{
  "arch": "dit",
  "cond_dim": 256,
  "hidden_act": "silu",
  "fused_qkv": true,
  "qk_norm": true,
  "patch_size": [2, 2],
  "learning_rate": 0.015,
  "momentum": 0.95,
  "nesterov": true,
  "orthogonalizer": "newton_schulz_5",
  "max_steps": 15500,
  "epochs": 2.5,
  "lr_schedule": "wsd",
  "final_lr_fraction": 0
}
Rows from block 3 of a small image diffusion model, named by matrix and row number. Rows with one number belong to one neuron. Each number is 128 + 24 x the weight over its row's rms, rounded and kept within 0 to 255. All counts start at 0. Numbers have three digits each.
After each neuron's rows are labels from the 100 images, of 14976 (inputs lightly noised), where the neuron reaches its highest value: "responds to" is what is common among them; "patch colour" is the nearest of a few named colours to the mean colour under the peak. Only what is clearly more common there than usual is listed. The data: single printed letters, digits and signs in grey, bent and noisy.
# fc1: MLP up (model.blocks.3.mlp.fc1.weight, 1152x192), inputs 96-191
# fc2: MLP down (model.blocks.3.mlp.fc2.weight, 192x1152, transposed), outputs 96-191

fc1.667:065097121121128143104118074146104160109121093158159137111132101127111135104135099139157155148170128110122117150121129158115098103135089111157129115108143132101147131143117127101167135098144079108087116125135126097159106117132116110085109155097149130136184129123103123084149140109123119125
fc2.667:128118119141138125146151113145115080080150089095144170113125104157135149125150131086133116146120124123104146119136132150136130155127114130158114127174140121142179100101084130115139130144152087132132160163163143087107139092127152112162162088089113119142140132101145092143141133154079106098
responds to: bold
patch colour: grey

fc1.544:147142146135116132123106124153144124127116156182113137097136147144132103127139140082104073098083196140096167123121154120105124148134153089109122118135123122139125110154125085117183158165165137138146143086152133137181174159106139153133117115127141128104118102142120120139174124185155156136
fc2.544:115164121095146190080101137133129127193113125116116111156121120092147136148120130102141122139128138131157148134154100138149118111156114147161160100106123177134123168163143181106119104110108150152148122148152096134106115116155171121098108111092149098112170086081084098149071164143136119119
responds to: dark on light
patch colour: grey

fc1.393:104167151121124134164104137093086124144109103100141100096114094096134123134112130122137109114099128139127144156109161100132085115140138159120112184111090128170134121147091134118138092105136082116157131092160115139163106140114169102140133153188151160174127063131138133111139078115150160136
fc2.393:111123077113105168118104107104145122101103118139138117135132106130088088139159134136150103138104161141153146148127141122112161120123146100085092152115124110121136106143150162181114152105068134067121110093138138113115116111142135112135136174159108141145117108121127153141113133108155114095
responds to: dark on light
patch colour: grey

fc1.371:105095115106114100110136147117160132114140181145126117147106142156157120161116138097146129123119139112123140128113108130084123115141127088141158140132105123150165091140120108076112160150102133116136115068112105111164142148149115102153103132111134108083145135110150151155149122089179101160
fc2.371:117093136142175134157158083173150145143090143131139149104156145106136135131142104077124147135117179165114148148118106117163114160102113141100170096136117116164133096151115117131141137117135117125161132160105135099106102120106145128110120178129129162151147163138092166116123143116185124090
responds to: bold
patch colour: grey

fc1.696:112139145123141176098107123119176139135170161150137146120082110110085099165128093125130138142103128122104168088111135153122155182133124146110115099127118111173119109134129124118134154113124151113143136173080119171143189112118152104139097140152112185133112118186146145133208112109104158114
fc2.696:144114132140154088100113099132141139143112131120124126104151162102084117102087128150132132134124145144102124081151130184117113098104144109115103149102131146111139156109101130181169116095125087106166127116118118166160103122144108101128114101123117153172156104128188132131081087093086147127
responds to: small letter
patch colour: grey

fc1.670:101107087123122187114134158136097194118133161091148129106086151119105133150087124108090123121143144117121071150103126092120133150134114136141135137110138160121127182160162137130119110085100116135119093135160124166184083053093122144138128122122095146121146084109125178133116090055135098142
fc2.670:169160127133118100085120116118148090116180106140150129153133148132173156129125103135108092135138124114164130069117142112150143131100176137131139156112119179132194116143139145183155125108176122114127124140109136147150115156129097127117123109112140124132140127108154122148101158125115130122
responds to: small letter; the character m
patch colour: grey

fc1.53:136132152113143159142125155098129121125126169097150126112127153119070118140130132157142057086115135086117130155166131139118116090125111105133151142110133100113143165119152109127163207145143136095144098143101135103103141098159140109119120179153113117139145114111136094117115121111142120135
fc2.53:136118127140153111144114149153136108123157131128108177132146154136158084117117129127121111163126146165112152154139139106149128139189114131136102184112125122121169106113123111119103135128097104097096105120036125124141131132126088125085106150109147177168168147152093126101091091093081174126
responds to: bold
patch colour: grey

fc1.298:158123118129093094128109152152117133182181168121103145081134124066116110109099097130116121178129138130096125104089121082130134130165132156087131115144126134113119097113098116140110160115109151173160088152078132148148167068107129121125086123094136106086112139157119167144151133117142144110
fc2.298:171095161120149153172126147167125117151162130148140178171134096126094138056164150143118142163089174123101101125099136127143099133059117122097153164143135129121140088137113130126125144131118100115122122157126114133031096146126148143120118131130144157125115121107113122100091139099151111113
responds to: dark on light
patch colour: grey

fc1.343:119126127157134139097122101109122192135115158125112136085117144082131112124171101164096134120162130147115132133104114144138157128097109170151167137165145200115137143135133147128126129136150116140076090155154156127166135177151134134116131115165160091123117113112098161144136095069126116138
fc2.343:158133144126069154120081085161124131132145108111136130160088109073156091172104118154115130109093075132117168118137144112139110150112169066113150129101136128136137116092176114099130160132154111115138097147168104160145155100157102141182126125102155161088155143124116124156149165103123147111
responds to: small letter
patch colour: grey

fc1.138:133161188094121149136130145123089115148137091091125121129139103104114144176135147087150118103147116105124093152169102108156129109138201092129112184139130112146098138128126118135137130191080099123128119144101114090128122124110113119154123160141138107160112129136095101137115105115120113101
fc2.138:157152098139108106115093148101120115151170088118117139142112106127148129138152117097167150121090072131137178181133171155093134127116112164134088145127126122119141111118127092146111146128112130139140142106148111167134119125169148156082079084136128140167138139105146134136167097130112091117
responds to: dark on light
patch colour: grey